config.toml
mlp_ratio = 4
bias = "none"
qk_norm = false
parallel_block = false
residual_init = "none"
batch_size = 128
Rows from block 2 of a small autoregressive pixel model, named by matrix and row number. Rows with one number belong to one neuron. Each number is 500 + 40 x the weight over its row's rms, rounded and kept within 0 to 999. All counts start at 0. Numbers have three digits each. After the name is the row's rms in percent of the matrix's.
After each neuron's rows are labels from the 100 images, of 14976, where the neuron reaches its highest value: "responds to" is what is common among them. Only what is clearly more common there than usual is listed. The data: rosettes with rotational symmetry.
# fc1: MLP up (model.blocks.2.mlp.fc1.weight, 1024x256), inputs 0-127
# fc2: MLP down (model.blocks.2.mlp.fc2.weight, 256x1024, transposed), outputs 0-127

fc1.397 092:546525491494481550536518577525484415561542497491468499474541507550489503504526452490429509517510553459529552535571549486474508548504551468541458493506560502519505384506562472533503458465469436520443447514508467504523465486509537509524527553584530500496523483486447501484464460480540578527532502455533477441421545538544426487526534484505475487504445482565544499485521553499515509586534
fc2.397 094:536545460498432443437445415491519524504426524480512483533442434457488561551505559493565526462527504547456466476505447508525486446520481532450556456479464518491509532515447509448495486562527526434531542511443474437496511574543482514546541446447470502474512570514496465459535525498528482552443490513421556564474495470416539455520570489510530498418485532483511483474494418528536493537515
responds to: vivid; ten-fold

fc1.581 112:524544538485551505467489509512513438504442511461482515423476468531448506478616577503437416480483519506455491440478490424494510492489491554466494494544504555534518513466549499493458462528606525554520463447575464477438496437520555454518525537498438485484435504499501521550511531510545492483499438516565504472464453453539489482488447481472526514477539483501525404493565428433562459463520
fc2.581 107:529491584501490504512409519569474509514500475490515495442508459508516529513498487548471445532472585466514508519504541500491527427530505507512500465424476590505477530593516484558521503518530496469509529525545506440492480475540468499497499501524506532494475523487497445533486583555474482518458600438509493456486544534452465474512412493565557523487518538535516496491503482485435494541493
responds to: off centre; pastel

fc1.365 081:474495467559593561558568551474479572507535449416532479459497500502521635540499488457439513501460465437476475503565472446507575450509458552517557463500441571495481533506474535491474476497461481516496501522473502464522491483521549495511531491556511522511541527441537504539482500477431506413552432512571474509379477495610569481572497491506494558403491456548492467517545508448527425458475
fc2.365 074:523478542414478434471475538462496524509491499606467592523520488473463406432497527494529497548489474571512514537474509567572472562539502494505494455453540471454534508496537489573456550512514542469490503530579444466535420505498477454477522496446467453543542510532541497464497557488532534559498533544462508499561503463473472504418443522485460544514451504503489556484531465481485628510483
responds to: vivid

fc1.145 096:504477550485487495539581526564505509570471531469533415469488586527510555517427556511590476513464449513501464510525479490558505511459483502503535532520550482503454461578470497530514469516536460453496522535463437555467473457466511536500523408473524520526548577505425564543543492473472492536526550458435507548539486566560527487566484449492444462495488546524500502488485529529530568480493
fc2.145 096:516522480463483528508436483517491537414534462575478547570548453462486447462576406504454526458533498485511538498501497481455453517531513491501496555496477506501523573449529479463477510493474490531511513444580569489553471540559460453485520661546485528466480458477540471472495496487548524475436464497547477477457550477467472543479500534475544531487509468495503494532499443501441429479516
responds to: seven-fold

fc1.462 098:493529563478480416537485510526459477518522469486520463552499600515504504513519478471532451503485476508469508465507525486469476553422499426505423439513492544436440511463486449421517497423515495505437535538508499464541516458497566500529460544543527481508497491513429471497462510553497481500539481482391573564428515541544535473443468471452393509465531507491425418558437491560586576544499
fc2.462 090:485438445514493571418511510433498465511482530470492548474476409422547550472463512542450515497527539513548453565505486482536556394494480609483513569581482522530561480505477523496519471510483526481535439394523446546484504540524447497427516481491450455519496562494544512490529495448471528464467585543582443463566483432471459477538578547535576520526469454523528536457522502477432443462529
responds to: nine-fold

fc1.335 106:471507503471486526494482479500474395516503526505462456510447536460510559460495493569562494562528429457479508488503523581538533525597585540537496488467454597477495507509504512437459497494493542483560449475493468506501483523553438551448586471507527514444441475513507459476514443488526479547461524556486540475538510501497481506440424490471468455548526413512474473507546448518495525483339
fc2.335 085:486504434562534582507489581518450524523453430478451499436438598500524538484479488551494477516561554540500518479531452531550466442466474440515546459486502553472483568444434518525501463472524455556454462503490495511460513509519469518490545495495421442526537561477534503489511535541505510497475515409531445440453488553520541524554499485558465476441468496533514509548494452522570484499538
responds to: vivid; off centre

fc1.133 071:446557567549536563486461459474489517561464532543539517492492460520504443436560498539485453479475499395520541514514515491531542526481469518455523493560534526452506548500509480468523506479502534487557517452557480481520477484536548424475445500550468552524502413431485495575528461515459487533574590534499510530415462636473472519489511508502443512496486509551534544476473482470464531443436
fc2.133 080:501476534451495506516428486495543527439545481529528514490439500459543543520454534530584469557505511526379496514468466547461480514548504533491452552530541516554468448579490515495453583522469450564452491493522556476566473482487471543552495503501472558470426534499472482556462521497558522522533498482526527498506546457559441528522557515405502480492493443525481510479565452597582453508535
responds to: vivid

fc1.179 124:465475553554486493502570486532459485496481544466513510571494533466477483470461504506533557513563530502559452526549568498529489558491436535552418473500515487587530515597587480530531459508542519510483554483412485494468500490480499456501487441561576557475511487511572507502524512516538428533529466547532570474563520485502584464409517473513496512441517545476457529534580470528554479440454
fc2.179 115:463482522499404511542436523481495496477531459548502509496560513460539475512464494540526495457513514571480467569539544478535488490502462614515427502533496470472487483534526508500583546461487460457502484490517498520615525539437492521507492502524476443497578460478475505444551521553445512485487499523434548471481464497495541471450503562487530456464490494541512509462470515518456435475471
responds to: three-fold; pinwheel

fc1.356 107:513496444558543513463581478483483505531529481522441447567494474552516496538472509533508466433499458512547494482498455546525500474473553520485494543489447505555456487500381526448537517528468534539517512513467541501576503544488499560467519565504504515511539466461512481597447476466462498475408483521574431547500498498521486556433532534537407445507524531467506555523465480446522476471439
fc2.356 099:436505596462561496490443459554554532515464552484511480499508476511485498512586475523405462535454521480518464609494523517446500481489502457501541419437489495496496522517549450562543501525520449506469446513577481452422421480503458458492486477494531595440478517495456494542466484537554479494594552474486500481507500484484549469501502524494551605490478501509514448495529472496522543583515
responds to: off centre; three-fold

fc1.421 088:481534422527509454510476522445512528489465531463517481540493516489501473533497466469530578481551424450508423496509529470437483458510496600475480517473467450498446517502557564458566491506435521592464561524490380443469542512460466539502493560559464521546476424428575488519489521498516463492466580498450476473564566538581524527591451516532487442439476507531473486422560454490515462492517
fc2.421 085:503514572495488532431510520520470409512532484451515473422524500484485497521493538511447441482461597533501525497501516516553508532446551394515499456513519543462513522548509441519453551541597489476502471459478584478506428532565479463486510422480506487494499569596435526482523471516487482497584417506604531484458441476452490471462569498484498561569504532512544523582505583515546510533481
responds to: off centre; vivid

fc1.561 105:558482517510525468453514560522443506535559482452470576507461503476467512483528520465565488501570501575468524445517492595456550453564487533536509467464501531468536430462573517523510557459466557550524539486476548498524568545483493464483515561510552501510516570545525517507508497502489493481538475549577546487513514506469589481466541519582502556541548498553464517517541560564509463489465
fc2.561 105:529494535476535550480488478506474463493530545487506529541461415418476479511524489471514477512541463558535512573502485492493557513435458511494464513552448490468502512443437515454507550523451455465537602456469436606522551553462403497472559539529468519486494510519499434512557482506456522475505504513584477434528517551560457528466528549531528517560527544532527490554472532546541500542441
responds to: seven-fold

fc1.128 102:444517527517461481483566456445571542457591527532499518454531554479533513488488527484464515465491493426588449433561512452442554538527539511436530503499534453560442541476546529537408523425517543495419480508552546454517576540514516524495472450506525548552527444446538523515501447510512481521550480539450500507506528471464518546530463532375515540467469474585418545526450460472504509447485
fc2.128 096:508522476467523487484451546509495549547467457504455500503541524521524530495468481479470456518538478464553491479533506486490489541542491471565466465541510445539477568456467499506440527440453444465518508529500382589519558454461523569492562487484519487472532536524480453507508516473469528492507480455501453487566555504484453523498499492538477444572521523470454566530470478506494557442499
responds to: seven-fold; pinwheel

fc1.252 109:533530533529478536540479514520447352534532577472536417501422471515494430497512467492580471484516473426502558523478496542514493521497487482482459455552505539566520530643562486453515522563500520502537504546516474544480488490516506511490498458536540498511517523442511452431517509487531536454540639588466490485512475447507509518543522514505474469456534397496445481511470489472509524514395
fc2.252 086:446477493455521464477500499483529582536518462549475533532599561462525564489561533539418516544454486523523483492524506503473521523523522549539576502414489500444495484385474542564505507425509515527489496496520513506537494514470485479499526547393412507518484488568476506546507504475509506538434362396514518505469490486503489505476464503478460544554518544503509474521478518458433496479579
responds to: vivid

fc1.516 098:490476453496499481520577545484515505500495506544460493514471489559538517466462523548444527491507482506481489501477482518458441387524466475447534566460483401571448501545474509509528552512524519474566542457553430535549461546446563480473495520525507483516500520450511478517497541506499542495449487478565563456475531524516519613453525552515472603501501510508486400498499396510467563417467
fc2.516 102:472525471518522507487502524493526469513443585514509499475478445497495541477457484431534569466507542540530479471501538462506486498522497551531449503552491474489493523478491490446539479472491503555555481492443476519442546475476487512483523548499432512541509535509538535498449562468538424495551501539462451533551495564525518407593515449505463468521495450556513433486623483525471508472476
responds to: three-fold

fc1.577 102:529486463515429469547500528610470482453513513519521518524554481511465508529508529510494477534505508559519465537480541528586586538421549469493561503552497535500577414505501480588510542428504504500532492481507512470510503450489459446533573565478543526527477534468509590544558490464481502458433561551374466470465562550559477502539403559526437554456529531591510518540523529519460516528520
fc2.577 093:477543505459562583544517458437525497541466483496486401482427524515504520477542499532490486511474489442466557482490442429484427459498503514495449475408513470521403514519485486423500443510509489506486469527457461549429470556496550527492450415533513463463543485458462461489414467470571492492510494473594503548529441519524448487468581453513546442556492526509536477503492497458506479520482
responds to: off centre

fc1.454 099:513489589463534483510534564619507463448482488537528513511503539575471482581483543511460469471531524545527502575510529493555493529507514445533509533579529502482474442520545537492521477531606529503447526471538583460512500510542450536520541555477570469493535514504575550504540544497551494477505528530555531487461486466496559519421526477456418529465523568532540546556534478508524471503441
fc2.454 122:473489449488459571522454468428507522494396513518468511562475512490511519533559463478458499518523449482497519462513483566558578507441459504467512499435534543468549387479501549475476559515541467477483482514440521476486510457492542501503501504528522481418484456496508478508496478496530471507449514416517523569530452460462502486554493486551538429523493462474541515501498511497544483545518
responds to: off centre

fc1.334 098:585470484482532467486536511464341489583465521519527526537408508602456511432510507449596478547541478547523541503517524563467553415556477566530518517517485542524535535536569551514515499502454543534465533488490523503491532569539495519466424533493470499526476530526456449448542510491480489546476471489494482544553493562498538439522592503493518482502544432527547470453546504485552555499529
fc2.334 094:431514445519462525524456561512662473400501505492485522484584497433532412578524447572427568554451497475562467555506514486511466544459522456508463478487519491501457453482439435531492497524543470424495529469517465485447485499460477524531571470491471521450451499450503515525510453517497540508537483473516539494406528457512453539472449577540483505521486555459488513531502502546423472494506
responds to: nine-fold

fc1.459 100:514452621521531471552557535501449493442520490522509448481503502490480536492537511471454440486446467493456489477430543519522460608489424549467417511502517557543559494473465514497500528484511501474571440497444550479477551458514545513532456594481488489494494473480505591473481546524472554539578512510472521457501536474549586597516458492535481453557467538534511541434535548532426559532522
fc2.459 112:539468519532531513529480537477452477449498576474525539502530549518467463501457516546442491504475507453583485523505492558512507438476495427533534438494505471463450473445542536510520479491487564502493483496485496508455462514560524490482462519510409470515487465526413511504519477470469496489546553475482560508484484523469419520483471478479486442435539425544485477460505554472520532549570
responds to: seven-fold

fc1.83 091:426530582540442540510509562519475536524587473518486437561486487501534537463487473579535582573523516466520528552487623551402437562491489525531529543540471485544549532490468492466522492521523480510484474455482492458519513452539517543509484456590513518463489428565560516492525452509503505481549556538496522505459488570538523485504495516485541489519512453495537517516568561514394601472488
fc2.83 103:490493498475495481538524526453532521487524516597421506497510583505544469508414520490510488440502547479508494476503469487531487464599485503498492509545464444573498447471515507490483494465479497473448535556508473467501462525529584469516489484535502482520460487475445539504493503473506419521467447450511426504539465400516548550535499482522478494489519483511552503528466511531563467445486
responds to: off centre

fc1.403 092:522530523543451477516549450503507569547501500540546506513565503510616449464525554449535523519438493506564516470494544583570496496645501548530523543476493542522519526553560542518558522530501463502507432497564485489512432543511514474499492485499549497548500501485455493451553508533486525525548476529462469538496477552478503530504529563510486489521545533505547455519562453479544541534473
fc2.403 087:492499448490519529462443437523508531450545508479482538595508524474536537455524493522487507437533527556498474541503429468527513523481462430469453479574590486539480495499487487451554549426486507464610569468509536504417482559527507512437535501474509547461530536478509467499458610490448516487496502486494567545511450475548485493579448558541498508540488447481508546491523540492501542468565
responds to: off centre; dark

fc1.273 117:563511557535509470538514526573470497460509528503487498535562421541449561500512516490498563546537525489520517522478512533545519524561373566474484534475490589473538462529570537500568460482538476500520513513462532489479502484509449498462469510495472536494505475510515483503540487541504508458564495495555524515515471514521563557444509530586542552546477509572479506484468512544480453512498
fc2.273 124:450511521518558552487536543567485463499463465518534529500467497481457544442428534427530532535520469607570537530475527518504493459506442489504549482499456485474456461436508529474501556536538510433518512565429480467563504552447466534451530484509478496511518524530418484463537471511423500582487498468560514499511428537494491555488488519492511489544542537545441455571446514430508519463471
responds to: seven-fold; pinwheel

fc1.49 092:522576527467494474510491531508535426505452511483554454478572510587508511539506477439432540458422556433496478474458573587493506542490523541413517509415486447407474483477587492500491502532470477445459485553487423475504548497430481429527564542484561468500497512456491497426478514439525579460524505484490483448522532523526495492463459528504496514529502540512574532520442523528506456543421
fc2.49 086:502489440527480487497489558493446520504492509551475521529392522425472520453474475506515431509516535501535481518559520478552417498508512464469584501523551543546478545468491429503471456461464503535522477459496538429482514423421456582457490437588418517486491561515594377524530485557447488517456497444484476508517476489534533517505543510517439533519499517526497535538461478464552503539487
responds to: vivid; off centre